Weights of a small contrastive image-text model: encoder patch size 8, 32.8 epochs.
Rows from block 2 of the image encoder, named by matrix and row number. Each number is 128 + 32 x the weight over its row's rms, rounded and kept within 0 to 255. All counts start at 0. Numbers have three digits each. After the name is the row's rms in percent of the matrix's.
# dw: depthwise 9x9 conv (encoder.blocks.2.dw.weight, 256x1x9x9, trained with AdamW), a 9x9 kernel
dw.21 101:078070130090101119099137076094080076091080103126128092088110121086058124129105104124109111110101080104108104148125106130224116121161158136148129189195178160156165166138141154170145141142143085110120154142152117109079084084114102129098132139112
dw.22 085:152113113140141121145090121124153141109127137101121134128186133083106128144113131149167054112092118177156122097128000226189167118084109153153104128176155105135160158124123093121125121142098135140152101091118120121072097099124131122108147082132
dw.23 101:130146130135155106142192144130082131151135158134103148116086098062044114115137161087081092121086093118138138112107126108205161159100111127129134120011133172117123113155169132163131105129086099110159157102099124106095146090114076133135085074142
dw.24 079:122165142140132155138138163099108158136132092109130119139107105135101146114107130094121142111000132134116131128149122105255107092147133123136170144073157152157163135133120125119137116121141160107134131117088129131123137182168149095151119145135
dw.25 108:093074115124104124141148128119096095154097107094120099125147098122054083166133135153159097121036111097153099050104036080166087069098040115139129151180114162109129124098115124145138120090160119096115135114141102141133154151136124144140133145147
dw.26 097:122122143100095144156123116092119132096129131116159099187139145144107132133126119110147123165227193111136190123167115178134168083111049142110127197035137097103142046111164109079078132131157147144114107098121153145123115132147147157118144117124
dw.27 065:116089119099093107094115140071112166086070104100199137121119089119092134150203089072160077108130103121157125150090122119105085134175188195064139124094082134129112099110097144093071135129112088060129124100140121115132098144106123125102142107158
dw.28 076:167185175144164132191190192139143145168224137141155096130135149145146140137185173125113148150111177186161105111136118097103149105110095131143144133085086173143107150151198093152123134150188179136120094141122148140149138110135159159119116091090
dw.29 112:113135073115126106138142153125113129145088171120155148123103078058097156095099149075080061055038079104132121058073094100144094080102068129177126131126143117113099163169156135127135171140158116105139154140128117146155156134134118108125091129103
dw.30 113:130186180170182184111149121102096129125099123131091144165103123118138123085139126110052110054010068109084093127087100096183094074094085098086132124149123112091093110149156111104107140144116107129125128126137103132111111128137119086134108131131
dw.31 111:146097110157156173142199161103146171133139156173117148129146139120110130142142149080063065060077081062117120072116110114087137079080095088130126166216169113144143121157146158097107140141076141112144162097143172153136133103149122131138134149121
dw.32 115:139107125159133125147086110132136157142109128128110138119134130103115140116121130135126156165240197131134151125143126141143147118098116038068122108041091070089079091128120110064129112090107092092117090053113130079081117138135151094120138103124
dw.33 100:139139170166139105108108172107089166161147128111151140091037066170120127137175110113060020119116144168156071134070129154084138099146087135119086179108136089142109137148109134145137125158113138110111104113113092079078119156110141140087125142117
dw.34 092:136126122156128169097103128099139100077116165122114133138121147104117114107128093091117146125012154151126129117095127061255052101110103101114130167083138112162138151138145154087136122116165099125125121183119124107093122161160085102118096102103
dw.35 122:143153169108129155149106146135137128162141179152124152168146125126168151144159150127137119089011109098128155096081047061047050072081068127153170144132161163155161156137102133167120124144135119120149140126135128104140125125119150149148147138112
dw.36 074:052099116154127170104140131082110124122123115136102112133092081090120090086095047085082069132117102133138126139105131149185109153177152126152140199208158133135128108121182175131103161143162084129130128135140134100107083095076096102146097077121
dw.37 122:124126132123156133140157148095099095118119079092093092072046116057067082047075079097106088131105137154080133118104131141089095108103134098095097122098115113115096149150145129128139123158132156133147135124153151165155133167157159155151156174216
dw.38 088:158169143146120154151136131118115114105104088112104115156101142125141115131151149103145103195255195125113129094101148077088184115090105060096143070187123074083066098135144145140137112088107124143138141155090129146168109151129138149132144109144
dw.39 099:136147127102135118109141123107148143098095114138121120125121119096123112136109138150130116117000086112143119117106088158255132111136115135142128132102132126137147143109109137121124101121141134111143135138120127133136156124113132130150096120140
dw.40 095:114169085121138103122136096113112117135119142096120172129116078124160126077103149116155113109191098079110145126162128113061175129135135111136077118206129089119145141141126169230163071124118100105123145203144098087119109129139182203128105108139
dw.41 100:114099128124095092130117125113124100107061111104125107069117086094097103072108095072078070113165093113101104088093084016198088099125101130107148103172149149099126118095119114134119134119099108114129121155115136143105087094130097140098115114054
dw.42 104:143103148137138127136118141138140141129130137130123136134132126119138134117121102115134150129000120140128138117134089030232016109124126110120134129178123132115105088117113129132098111126115104134088123148111119139125124125123141151151117123140
dw.43 086:095123117157106099098145153089115131093120132133127104097091120114112117112115102091134085100040116106115119090045099145255134021103055113125150141089115140125149133130137115134128123125109140118136146145137128131128142099119110132135148144159
dw.44 097:084154107100114152124149123147087122116154133118126090164146133154144127105168143104116131072047054068135115060114062087124038108147128119097144115098130124091134131140172114189165137137070125162122145177141127172159106094122094125149107079094
dw.45 090:127134139127163142138138113117159088114119144129125150119152140153073111137114123098125091145248135102106116087097099174236134106115075062053092145093109099106082082099157100081110086113144126116151148102120138148087113137142121112134151167144
dw.46 103:136173159141117107120108092124092104100065113149128137115097102074093064061123132182147195216135215165181152113117110086125105128137141133079133112099138083126113084079111097102128104101125194100105100097095092126116144132124126122128144128151
dw.47 085:101148110115104140102116145128130163161145172156156143091125096100143167127185156092137097147095166109187181110151106151136108145180145078110092146132075153097037108089140154097140112113137112119135168162160125123183152176140187109179142217144
dw.48 091:156171109138138106095128128098137127152119121118113147109097139107155100085123148121113105066171086151106124101139110136192088135114121140127135144249153135133061150142125087118073086127062160116100118182151143146195131119175160128198177145143
dw.49 079:093148128106152096062126137154108095125133125140168156050104111088095103105121131136124065107173197123168047134130144137150081165179142149112090088087069130146119094155099099096100120088103121107081085123103103090108107125124112136084125060155
dw.50 078:067129097176097132167133102098132166146138132135098121155172157094167168112086101092117131130133157189118066112139193075170114126111108165120134112073113115118134130142208181110170170191122144157138134154087133118152120202128129117153199122137
dw.51 091:195165165167165171085081148147132105139148098115113128121127128133126066131191136108083125104081135085121105104152123116165116061084131097105148103059124122120113170135143139166154152118150189165100086139143125164117072077032098122127116145117
dw.52 091:105117127136135137129180150151110102141142127134091128148160087110142109099135098077145119164255169104099087070093122137163120119118081075086138131187123144127076136093103082127104148093091148108142133139149102109137158121140136109139127109159
dw.53 144:096126108129116131098133107071095115103070097110103103152117096087087096091103128156174163188210186166169197143133138123134118142139157095100102074067101107100086081098105099105079116105081098088120099086111109099097107121103106121111121135097
dw.54 081:173138167160130142114136155139092107086125130132139079153158135145105117111127108084143174100019144129106123125083024178205072089112152162142134124089130167101087137125150128097056115092146181112137154119157112111126148146136134124108111115098
dw.55 099:143116127108130136110131155151134127102125096106143142092130133117167129123124105107099096103003078077095107056104067111126099078085086070115088065055080121085095075146127142138104113116078143152127127159103135152116134154133117101095131130114
dw.56 123:119162166143139179159153136113168131160176165150128150122149142171175141117122137132098121130191122098112085089119075072024059119130099098084103086049107093088105086094110098111085132103106156127104093097090106116104138144150111117108110111114
dw.57 084:135148155105155129177143126182133171141158108180147215158167165141150164165092130127109115133152096145128119137092104108118141098073104118160133130114121136131111105134129131145139181147130168141173159154156167134161159174114189181149175243179
dw.58 105:120068130119110139107118126154123099146153125130110121099102103089096126111107103145103141088000101108106131127128164144174130107147133127133159097000135153124107128134129135125116168128126106097118115141112134109087101121101130134108103124135
dw.59 091:119103120108125098165145145128110143157093091131086125126109097105096129081102108125159135082042070081173119092125138079170103117163102175092105046075132131172151117135177101156132160123055143128142145162084098123149162158183142167143086120134
dw.60 102:100107147138114129183150096090141183104132117105117135130131165112171118118115075175177155161158136131136159046084123096066083132142138077122126088114087099075132101067087040088156091172156129124109107100139132110156144132172161117167139102160
dw.61 093:154122127159121174149156129128081148108114105118120121086072128081090125132095068131124123098070156137109111121144162182197072109147087162125111144047070088061061135131114142133113106130100062085125093146156115099089111159145128126113138136183
dw.62 086:134113149132068146132144126105126134076076095088117144114122092084097056115100089117083103081114101085116074154131116150197138149149133062154185100043085115123122124118143136063075127097127100095098071128096132104129141164114135097156133100103
dw.63 077:163063098107121083168153174118136169085116122126128160062149117119142142136091089115081138167105139122132158140139092081230152056109114140153142094170088129134196137126071114156103129141175126072078136153098164137147147161112112104139127096114
dw.64 086:147157176172116129119116113138117121130095124101143165141146131125116111110163121080120107161178142130101132053092095104255140102091088130107130144075126125114133145128112123119143124157167126083092137140155146143153171130150155207122118130180
dw.65 091:135117143114151128135136139132114140097137111145118078101090094099158124122167092099129131150025102105090074066079103133138110126132068120138171117005139127148122134097094118118123083081104107124088149151117128112145087112117142128124157079049
dw.66 110:126151141167127128089107124140137116133173137163164144108139140097119076103141145110138124065055127119077084105122038016106076100108117113101114103069113105109118119105081112109064110143120149086167135186143099152121102120143133118089092121108
dw.67 107:188187122085174109126151184183131131141191153129162178152165165135142136093145140096096076127047124101113125091111120186128161155116128127142167178110136155125141089093120085066125132123136058068085113122123124156108115131158157157154128172153
dw.68 104:126137106143121096138128108160130144135115143173165153104134120085074124119108122190158167163188152176191127131159137147038103107155143089103224197179174112079113071089145173156163126088110138153139105110143116099126145127140111130144117144112
dw.69 090:185170084149128166087179135114097085111137123114136110102178107107167107149115091109087102146255164125145105104118075140177168100116103121127073132124142099134135111100069130080144112115113123143124098116149125150105130175155131116107173118121
dw.70 098:058075128110143118103046119154131131128099116155128130167150097141102122161116134115061078091038133123129124102079065090158039076069079146149157123122127145114119095141129145145131087126092153150116140128150129109121136096084119090124114079156
dw.71 103:125125155118136123101087109103108108110118136116132117167100148133119130141134130133162180148046098190163161130109108019119178037125147166130100105206178084130133138140160153107109123127133089130118182157110108109187110101112100104120122077154
dw.72 106:116098094086082040087017102155106111122113085108135119172150142155150156164126151144111123151171120143109098074104094117183100095112077092119094082100098083106084132091123090100090063117096130123109130109139126124131117096124124144166135124170
dw.73 106:116110162173125140160138085083089110110122082137100075071102099088056098091082108076099118108032134130095057131138134149196105184122157138145147136113119147127172116125150132151131169165145105158154122103091150157130124084088090130125086118106
dw.74 088:126079127151099111073137091107102122113078077101084091117099094126072127104110113134124111131023134115129064081097090119214099033087128114143146151117115134140125151140145185122160154103142152118141132085150134133137095169148164152100137115144
dw.75 128:127085075122081091117140106118126162133117122131150126105114136114108130115111117102110133063023099131124091122088080090147115089090077102098062061056066067095100143094108126125091102131153136118123134118100123098118089089100085086101122113131
dw.76 105:049118151116148161133147112126147163130148147143174186161142203129145173135179192145167123111098125167171139092119118143121105106106121098126114072058074104101069097140077093082115095085074150142134156142137122165132168123116151152146127169172
dw.77 127:164179145148121144163150121151106145172137127158125131135133128154138143123121149155144171142062140175119137180153168107226125146154179176154126166202201130148187163151130143205171138154174150159151171157138127136155105111140166140134161103147
dw.78 111:124110117110161131143120098119110114128172103114092059068107132148210127114109047071116131142243101116081078081099138103146125096078075127121123127167142153108144104098089132151098119125112100105098100178109109152117124123104123183154115126119
dw.79 097:157181150092100141140184094122119117175132147104144113143169102103068093135124132106119198135048164202117107115150101134131100081079121137186090112171159130158134154152098096156093125088142064102124116119087136041118101147115096142119137141103
dw.80 073:157192100127140129081161198181158163111131090082154164145169189164167096069106119127162173142079114093128138147153164091090101099070078105114147122113129087092125168094129093168106156075095113104104169164091097153135116145121136157131111138150
dw.81 103:169124138120161089101094160112170161104142084117156148122083098106142053118109152102104084131065117065140098127061042121141107073081094123125074109110088084101102157125111168146160110117122127089163149158133154161152129153192153097141133137154
dw.82 111:151139128125102131128113153111122106125074120094118110169127183113065133139117150117125094088000098098077124105106069144213172125085070128132133129189138138122144129107112143196139126131132119120110121147141075080144114125120174140171119102105
dw.83 094:115129087060115135096115064175115151095142142146112127190174167106115117116163152175157094158136104143182174096115135104174165074109185118123112109134118082129121168103107141190187124135167104109071118194100124130154150146110096135054110144124
dw.84 118:119109104132154161134132134082155122161213197174117084077137118167168165141101086095101112125186149120092072090123132083180172143078087084102116152183165139135107106095133116150161135110059101110140129094167111097106138115135147128160091095100
dw.85 099:157126127147143180140113093141123177160147134121098129085145119174088142141154121025100060070146111101093061080082116105160130137070097091130168161069096156124149140155150099082099133098171131150135150126107119161155147120109157162128105128188
dw.86 077:118114145089110155223167186161159144141095116144152189140105074076142134099086119106163130157186125091131109088073114150194117087113064108107128126203148121085085142107139087095138142072116129132149144100118086138128143143152117139141109143167
dw.87 093:189157162126131162122178142126078124052045100074091114098087119147118137122128112126114143176122184156124131084093124112144073126126110159138136124106142062156142156054096102081081080091166124082121088157138132094149137144145153132170091120141
dw.88 095:095067137116121145114110120087108129152122135091124097128149133140156177160142161115163147219231202176157168096134074144127102100101084075123083098100090101121083132102114131094096128088135144116125122101123062115128161163118136114158113112160
dw.89 096:082119137117157142171178132108113110117118094088122126145112102125066095125100103128112121112036110135121115097128103109255133098114097133123124125029103124100126129136118134189137136108123112158138136155100137128153133118141099101129110119118
dw.90 101:107141120150119119139149104114154154135122136117124153088108136122092106151130111107135120169255171079099108112085073069130143112116101047083091074075121114112121098111105096127139101125147121157122120165167148163175129092103085123163125120138
dw.91 100:087104110114118122103086048098118113122089150138111073144133121116132128132103155117117145131057081112117109083134172171085136222172072107124074122231106071104124114140117087107156098081111133133115146147167117131114136148124130117113102125183
dw.92 087:135170168124157148121133166086149138105152113143115155107144107151158127051113195159115171172090107122151087122067129193159050137155096097087118182096111099146086149131090088111075131126121187169149124146117156158140140138089080114131139125192
dw.93 098:166124130126138111105078118102077123126113089075058150113104079090104120138120107159136131108201114106120107174146106183181125139174152187110137182139172128122158123129158148086116121135134106086093094077089092082051102074102121081102110120112
dw.94 110:117120153121137139113121145091098095110122117103121121081101062066104098080119082123110079074082083102072080077099090092207100093117077148155108108050064112135153174177140141149145157134171108118133157119122123122144087128103122106124111148135
dw.95 093:114105119123153100167107066109136146137096156087142115139133109097126107115173123155156163179089158168145152091140054190199041078144069052086146117114126103083083157120108109130135141124118094114081125113140137088126150134074132102125102147102
dw.96 088:112147126137133143145121135107098101149151131152142146115179099121130141119127153116129204174091176148078145147133173143056083155148125082178184158010090121124157122158130142151160151136137091132105176102130086092127123120077139054108085108141
dw.97 084:124118108064095101089081107077124097027102127134107073090124115149123092100141114071111150118164126142140115138086127131151116125069082114127126136187109077088097082119131123183178110151085149122167170150154144092139145190169172166128130133140
dw.98 105:093132145101112122137114121123111132123105159134150105138070120128078118104122126128108126117000102114091128159126175148184148162132151149173155180103188163142135129118129126144160138115127109137079085106084094127108136105105131127099135112090
dw.99 099:129110146138120117116117161173125188130125105109105102154163109112137126146084082038046068098120137133090118092081027102218149117132101137117095100199142089158158106096101123122150129144123112125105106099097132101106138179131124119133123115142
dw.100 079:116129217211150138148163156144128167122114144124175145118139140140133141143159131156112140108117099174127128140146121104111142124198220158104130150120135166189166121134133141115115158129142147161143147139077094172222132193183158151110145078133
dw.101 086:108078129078109094145100128127149077131106130148115129111148118145117161135125112117131134114188113108117093119142067110255000111152093136130131139033099127110131130139155142123164130131140133128172151143137131131130151134146137106116139155113
dw.102 079:116141127146163114137178193160188164179117113132117103154139112130148214138149101137128144100125158101115137101085079111116155088111151205165150166165185177191153149106098152145085118138107138112087144142139092090072142167111165098129082109092
dw.103 111:122103148105099123106151099135124131136113110135099108140119108144112141097136148083075109096000093071114113093119124162204168143133124088110153088040100174127102110109120163104124134119129127129129121135095158157083079115083132126112134135109
dw.104 102:110089064060100090109099112114120119087103113097110081132156094126124116090152140163180175176134212146139167142193168191157191147180185119176105149082170165141155117126109157142132161115123107129102112109111147143091157112104151149118142142132
dw.105 087:072162108121201193123092080097107058142129109127127160076147114121070074140119144118106083107130075129144075176112112125123164115122137103113061115080155139085035119113134121104090099134098147124149107118087130110103185125136130115141146147083
dw.106 078:172154133154182114184157123134118119126104122122147137128148089187136122107163117165215168173186163190151137079167111103099105080166107091097138092124122123069087176139118141098147181179108080134106135116085089147075108109115133107142110101157
dw.107 079:108101099155142144115157148108176132094179116098105115129088103067107084113138141168180090170070171148120129103086080109254135111126135149089163147044151158111114137128145109101124182123098139120122113134145115126075135125120089128160108083129
dw.108 102:116113165148102113112147144117108142112163138129097123118121112100081085090119148121156120062042049154102139065094078050183040099078061104073095086121114121128117116110150148126106126159119125114113123150156144137106104116091121148131134132163
dw.109 107:070108098114102106108124128117102138104118088158132079137131128103051104133108107133111120070030066156102131109119063032127019071143109137165127093068116104130140129132128105148106120142141133126089123123118137123124168127111120125129096129120
dw.110 077:118138117139134167116171171147101082142151101081153156185093095129131192138146124167188110117153176099137156167111084126152096171135106089123135120137146153227157133166115200170135159135158080130137149105169177129126187101147195114136144125128
dw.111 083:152139135167119116117112144120173170151119152178185201094068088123161151109123109163145131234039109104076143146188099179115117130147091123114130143137151127152107150142130144111136117180137125113095107144130131146120186152142174163184119100099
dw.112 093:114111126147138141121114122139115125124105096127135099124145138156157139116183163104152156155113157192102131067101085052225075099083156048089110069053071093079143136131102135101115147148084154127125101107105131139133134135156142174109136135102
dw.113 116:120096107074088131073093137154155123089063092091140122138145150100073089128123151101117122098074088138128114048070101098144127086098059095184126120082161180132140130135157131173129132162115090097086103140123127118173093130100108078099099084122
dw.114 099:077143122146100092137101080131157126116079092118102126117071096067111071084130132151125125104000108081132110136138113132241119099136125133124151130088152138141162132118123150107130144147151084120147089120120123112147142125139142104111120130163
dw.115 093:109145127125181133117149124118126128135137134117128139156143109179162138137135112140150135163255120145137141071095089101041042068099125091111101147102135091146085138138108129104114132135069127105108120150118116142137124120151107093119159121125
dw.116 080:115125150155118165119119072105086149099134075057079064138110131147148139156181132127144162153205204182198113152150128111188116132176127149160099148181135143144190139134094108100126106140161129072125068132098134119166129112108122139150126119140
dw.117 100:157136132156139170137110126101125108117137144136152101128164115138078182134141173117177132154066126107109167036121058112191092042138147118167127104093082116130112147110076084140123087104109198131109153132119134093123181174161154107162113160129
dw.118 089:084132097086119166136163121121087164106103163138152110150093105128088138114111057155118110114027092087129119134151169207253144119130132140110117167165144131190156133140135151119134143101115157086133130117092150118126121149136092140128128172168
dw.119 109:072114080124130112121105086171121148137147159162133185161167149171113141149121139170150125181175113144159187131142130047033031073142142108142135061130076104138135141137091110131126092151108159112119106112093111098117151135122126115151107140103
dw.120 160:125080067088076085089091118132149118097099111145142126146114103090042073116118157137112125132095120117119136127128162133144122138127150135147195184167191180156163125139149139154144158142166108075079121111109120107116093079076106071091100089069
dw.121 200:149172151171154171158161172147142141167157164162148181137156157174180171163153154127123145137172150139144118072109095087068070082095093071075088094058079107076070113111114103122137114106131138140131127134124116126120163140158160154141156160138
dw.122 084:137111094145121127132142082159134112107111147127119103131100113137169131123141129168130171093154161153092080109098101156255150081097100099152091088028151112132110140090121063072077075163152125097097151135137120146122116129099131120133106115094
dw.123 109:105120084070098142135137148135128124162161149113108146115121108090146173151146131133086101065047056089092103098120146154172093110055065063109061130137101132092093161142118170172133112135109160088091156100139141162113091169133142105123110128153
dw.124 089:086107116089080138133170138151148150116080131162126123142085125155128157163157131128109103148255132133115106144141124167168159154149064080108075102139080101095088121170127106107092113129142149125118153108112132155191150150127106145137172179174
dw.125 101:074076106107152101118178138150118089127163103121123153160150175182190124155136122117136173159168173157148114083094042093075015069111121166163153114086128098119114136151175114151098112139126119126150127121110127123137104094099104111144126101140
dw.126 092:146172139127107160163097102085120168126077063136135137109119071163178106118125151083093125061113098112074137083110152126154111173157139140103105142084061113106066171167102149184166139159129122138122158126168173128088107090142098096127114187086
dw.127 090:149119111146128203186200190141156157146136144116153129160133112086063138138116092086101142077064138118073101086076095167152182141113083147185116112173155128131070124121157114134134130147140159107099119100179167141128142101148125144156131170172
dw.128 084:114103078114164147109176124125146134093106101092153143086112140085115123091107134112093130115090115141135106067073136063208172112145099159088148091081140136137135126087171072080113145106128149131166126113140113090145121161111168204170063118185
dw.129 098:131095152112136095153107141125129103139124127133121144139122121149206157131126150141159135136000130123145108104126111059190061131130132078090059076056091085120075127128115105163129132108111144151160128175131175117134135124148157118116129117135
dw.130 094:160125104114168113169130145071135121133129111120137136103105107132085105135140157104126122153000072117106128125099049141203119044102108132114111083121087119081120109115144110127148134128142112129107158136136129145087106100141132139108107095140
dw.131 103:095164172117108092111108097090141141105121104143137114161131095120107137114135115149114117120043090157139145040065095094209152044079082145130086069144068072130161142137108118137111175153132132154145116100150151136136124134115131100106125165167
dw.132 121:137166167134146097158126145150108117102123125113131151112121093109076093079129056140138087120067093114137113187154110066082074096129178125152132197240190135141175080113123123175114112130099081114110117142129125134112083116114131122131137151152
dw.133 119:096108117101130124130097111089087098097098111111071086129079101088087087091094118155140180187242191166149159109104097086101101117106114142114125109011144115118124105153150159106128148117123107109138136102104114110087119136122109150136119113131
dw.134 111:132111120161106133167119138096131133136176141112128109143086162139116146114097101073087128092124092102089124083113145116117075133095099114167157207255221175106090141085108090100096136105103135114136125106144165150148123141114102130125154119114
dw.135 103:121149163152156097121134128121129120099082145143139075117114116094031054103106099128134192109000113140122127119161149131189119150136122103114123119062132153129110122141120142116134139136112125137100077076095108086100111112126083092108094122098
dw.136 104:177157128118129113100114135142126101161101143079122147097107100145073133107115119092125134116000106085089065141131117099191143100132161111122092090007076116101120115102153124091151155107141136156142140103116136127122131174148112130134124141163
dw.137 089:120107077116071123082098134163114138115120106127139123141117103126170120132162152142136137110079078147127151122086068130189143057071112136171087152076156110132092145065131134091089082107098141124106123110126115025061121154132097101140078104110
dw.138 119:084116115096087127110117120074096068083054068101098094099080063034043096103091084121119104060075113092109097137164145133118103100123110107109112101110127120126115105142103107108095121124095112105147123126128119146142130155155108153116167145142
dw.139 098:059124093118133152141114118129138128133099139101114090136121131123197153127144108136123123182131140146117041072063150178171063126104065097095118103113083063128076143089072093087099103125088101126142071153140151116125188138098123134112135155120
dw.140 086:089122175136125140090114105125129132131104146130137131108125122157044148129099095126113141077230078101135138138136101098252020139148131136132111155095099134126146099091126108163093113124160178141117134119133149101123149122137141129152130177097
dw.141 089:166116090131089107164152125130122157154152118129146078103116099099102143092125148122121116114005155177145124157185159168184120147173147142106144100074156142100049134136152111094172077085137117124097125109100075079086138149143143144103137086117
dw.142 088:191143139144089116117152191139127068115143088079142148089113067090178107101131141141103105122172112108081140197096075082203116149103198179141103121104117117080191172103090121115126108128161111123123102107120139097076114131133157111155128122140
dw.143 088:119111116159121116141172145135130105148114117113114121095142190161104140148144123112113128154240143132172084102139141228072072105116078105166177123213153101138104157122108133128088124106089172155105154110124136071123110104144112109143089088125
dw.144 092:148123162111107078120119105097119114102162090098156136111110063092122062132104099105091073073131077127099127085124100168239022130153070123109140130083127111122145142125116131139100087150138092145117191125111120139166111137132115130137094124139
dw.145 102:088142126114125085125169099116101123119120144099139128154167154162149159167145128140142157153154139152143170146138116098242152123148139137104071084065062094102095107121082113095113126143082124108114123124191161148115152127106117183200199172142
dw.146 095:113146153119134140143157164151128124136120125150162140125154122133103064115097057176148099131179138120130161101043027122187028081137086146118117117112096108117118106167110143127121135103133132081130130146109129165182169116129142154171186136153
dw.147 091:144154116135137173142142150141132163128091172153114151088114161144052149136142097167143180137119136140132122125103113143204141090146099137126141089024142119114076108108068096066158124135110138101087113076083101118090186153067163097137154100126
dw.148 087:119123100108113107150121153109135127139089092134192179157167152076051141098101133113106105074093143135122134133146069075255078100135044143109095110164107123130131136165127102105166153111142122093126131110131107098112097090145132116111165146110
dw.149 118:119117155150159128136150177184154175146133164178140154201129170117124141136155167091124131107071166170129149128153102142193163124118111117132146081000085146106122131125104098068095152129125128109128175174133149129103107139149143174158140125154
dw.150 098:145141126118161133142106098104117162120173122114139136134129130087085095124136157100119076107014094120141152067120119083169104102154086149185152119160126133156146052120114097034114100143096093151154117095141159136191187146136121116138135109167
dw.151 109:154148130139090103130118125105063099080098130101118139076099091130189135076104088109121127159157099127118086150111142179126053130100081137143147155000164159163163120137163131102140160115133142078100110108164138107084123102119088127143131120089
dw.152 083:122170180117125119140147169143148081114129137101129126109108118089076093067111158078107074115076085127131147114078157045093056112166067120122141079025102111135124139103092111104086125136143099089163126103102132145137143134106144121129115142085
dw.153 115:137090114115107119115104104157144083098106098139153118113127141122104123122128100126108113085000099120121121150131160187137201169147156166154178125074142165141162092072095082103064080097114122138140137124137117104129142117108106094110118112098
dw.154 099:138148148103130102138145111110144132102061079104151136103138152104062126151148129121153152104000104143122124103126114098255101099108096152135163155082146155156161129124093115108092126110128157124132138132142117174180135115120140099108137139168
dw.155 093:126125153111114107132155128145119116130139124134140170141152137152114158129142130153153169142012156174115122151122073102148194075136092089144129164186178125120166083081038148112078117096106125128091096132109099121113068143157116165167080107152
dw.156 114:171155130168133149128156101171155146113135150147169119146107125150136139082107120152117137111000083136140098134096130163137113102099131137133149154127141179156166092105102111073063105118088133161094101115104133108127146107107162099099134143091
dw.157 099:136122174129152162103096149169158162128131125131125104095132140105098129142106109078102070051000082083091088111112141079204110072100137104141103100178165130094133128144118092154129110102124131114144116148134143126143118151150139134164144134144
dw.158 097:118092163107116138154148167153126157132100138140135183138098128107098108121122112127099138143135130111107116040061085134255126062080067057121143113129128104117109109117113123089095124131125118147126143142131116123121104115146118160115151165162
dw.159 109:135159140141137164131169171167170149188201165163177146124116129112116128123107129107116120030035047084107105106072041109101113110106116109136133128108151128101099136129128133126120140111120158134156128078118088125120152107092105099117140160166
dw.160 109:128122173138111150104126166118153150122098107172183091117142106138122145133083107134156181169171149156169134060075110100094088086120072102106073069071085047083075122094087120153167097103117122126147155166176146103153144132142139126145145109126
dw.161 089:107109156193162132148177151080111143181132119141160167135138137170120140085116157097108078141214091165089062134139146094125131178132143122129077132035126118113156113132148162141147169166137101168142145138164108127156105157205130173159156124118
dw.162 087:082096073091089099098107106139125148110052107097090110114045070080090082070071109128078101088122125057102090119150137039137111126172123180136148113119125114139130142139100110113094103119108111122116098150092103156140143142105131155110152122140
dw.163 078:139119139123099111095166041132145168103094148097143119149165166125118136129137072101121153074113132145049046153153198066148154134130134147176154125115093114078079124140134101109130090072130186138175125112142130147121108175165146158126122182135
dw.164 094:140126132120117144175139168129136128122106150141130192123144081110089085126116142145157163208208166159139145103113114070126067065107139112126095081070039066120136122107098079100084088127109130082117141165135152085124102113104121127114146123115
dw.165 157:151115130109130095102124137142132117108104100119125146137113117104091132119132103133130140105062133145145145164180160149200160155172167163150163155169132142157154141150169150144157150133170146183197196183175184169166156136166187171144189184147
dw.166 096:127108146144137110079100094081121162145123146074033053114138143107171138152100176112126124113145132144151157114111107136139089119122078154143129150129124104098088129175144174091153115101151177140177142114158121142112121149158180203205182184154
dw.167 079:126169152154157172113157171117116100133167153098098070133165178094116113111164171116115140118067168052112125081153167139214165152139065154081101137050166115128180100121106110170105130083099133134084119145144104114106110134118133103135115092132
dw.168 085:110108122129089087108129118166148129109070161138112149128084142127059134112143147153077126122030101114068104166106126189240140130118130123113080104065075082127166150129100086092087113098118141133136114130116120114101116133109145123169147142166
dw.169 097:142142109164198161124096123135128144142175142165168131126165169164149149123143115111123180204140129093107160101149121139138149087074120147177122184213181109088124135185122097198151107132184141188182167111147108132122117135161164133114103117138
dw.170 113:076101114115085070088090107154110126135144110089107109121141142121108134137152112114124124130085114088110129125120069185227183065142125153152172103000106166159160118109086106121106121126139144145120119112113131141160110095113121120115122086139
dw.171 102:176130091091118115163159120165128111114135103082146138110123112121103111128130123113101096061033080079112122099095106167167167136097115085112116044050102119121099149175168134129123158186133130148124146127110184177169108130099106112129122161183
dw.172 115:180148141167161169136166139146171155181192181174181149153137125112195140117160121118113119134136121113137145124113124046102046084127090125106072096100114136089106125101096110093076082138156093120092109112110122149149111158160133137150152191165
dw.173 101:118105154111180121067113121108113169146148117104129145130153105161103170114151131109119126155163168138098108116105113059034051068100078110103119140112138117130144104124129136148141109197127163195163172187144204170166159128130090137134143131119
dw.174 081:153099136163113151139121124154130139116061134088130097091121104122124107114118151097077122122145119125133141121161087096240135084095107011118100130213143064107126103129107108046085124101158103107131126107158119137122137097121130121109124113163
dw.175 095:143123103077084135150129139130124090136151083128089090083092076074093050088094154130113116139099084149129105130127137152218102096134130122102130111017140097117149125146104072073170137107102124067114113091114124124120143151108122168113128092105
dw.176 098:101121150160166165092111147099120136122140127137119087077061078131123117139136085144119128153031134122096091087123179128194090103113084132147166122136108101090117097128124126114126147125187163091087131078127142189207167146129098135151116187173
dw.177 107:150137153136114134172150180165163075084092157153171152154203094134057158113165146141158122093099183127161122040098022134088092111127082086138104132084124149147125126153121115120124172127137117150136131094140131115114162169125118094151111112107
dw.178 080:111151119108152138077105093123109111106077080101178119127140103089036113149122123156175121121039091097128122111107082146188114101070054186090134165113119128134184162140103141155127080090169148142152107111131146105162125158101095113103143144127
dw.179 104:125116108091108132100076109104133127121108109115127102132113118132076104108075084140071078110109092098156094145123157170204178143135115152133134132050070053109146153061098116072096074093117072124134107098129140105112108075110149133123110097086
dw.180 098:114123108144075120159132153114144128148125122145119177117066104138140107139141145155133124155248164143164131097126112030175073078082118091090151122048104082128118137096150153154164144106119102138117082115143146140171149102137151133141136141184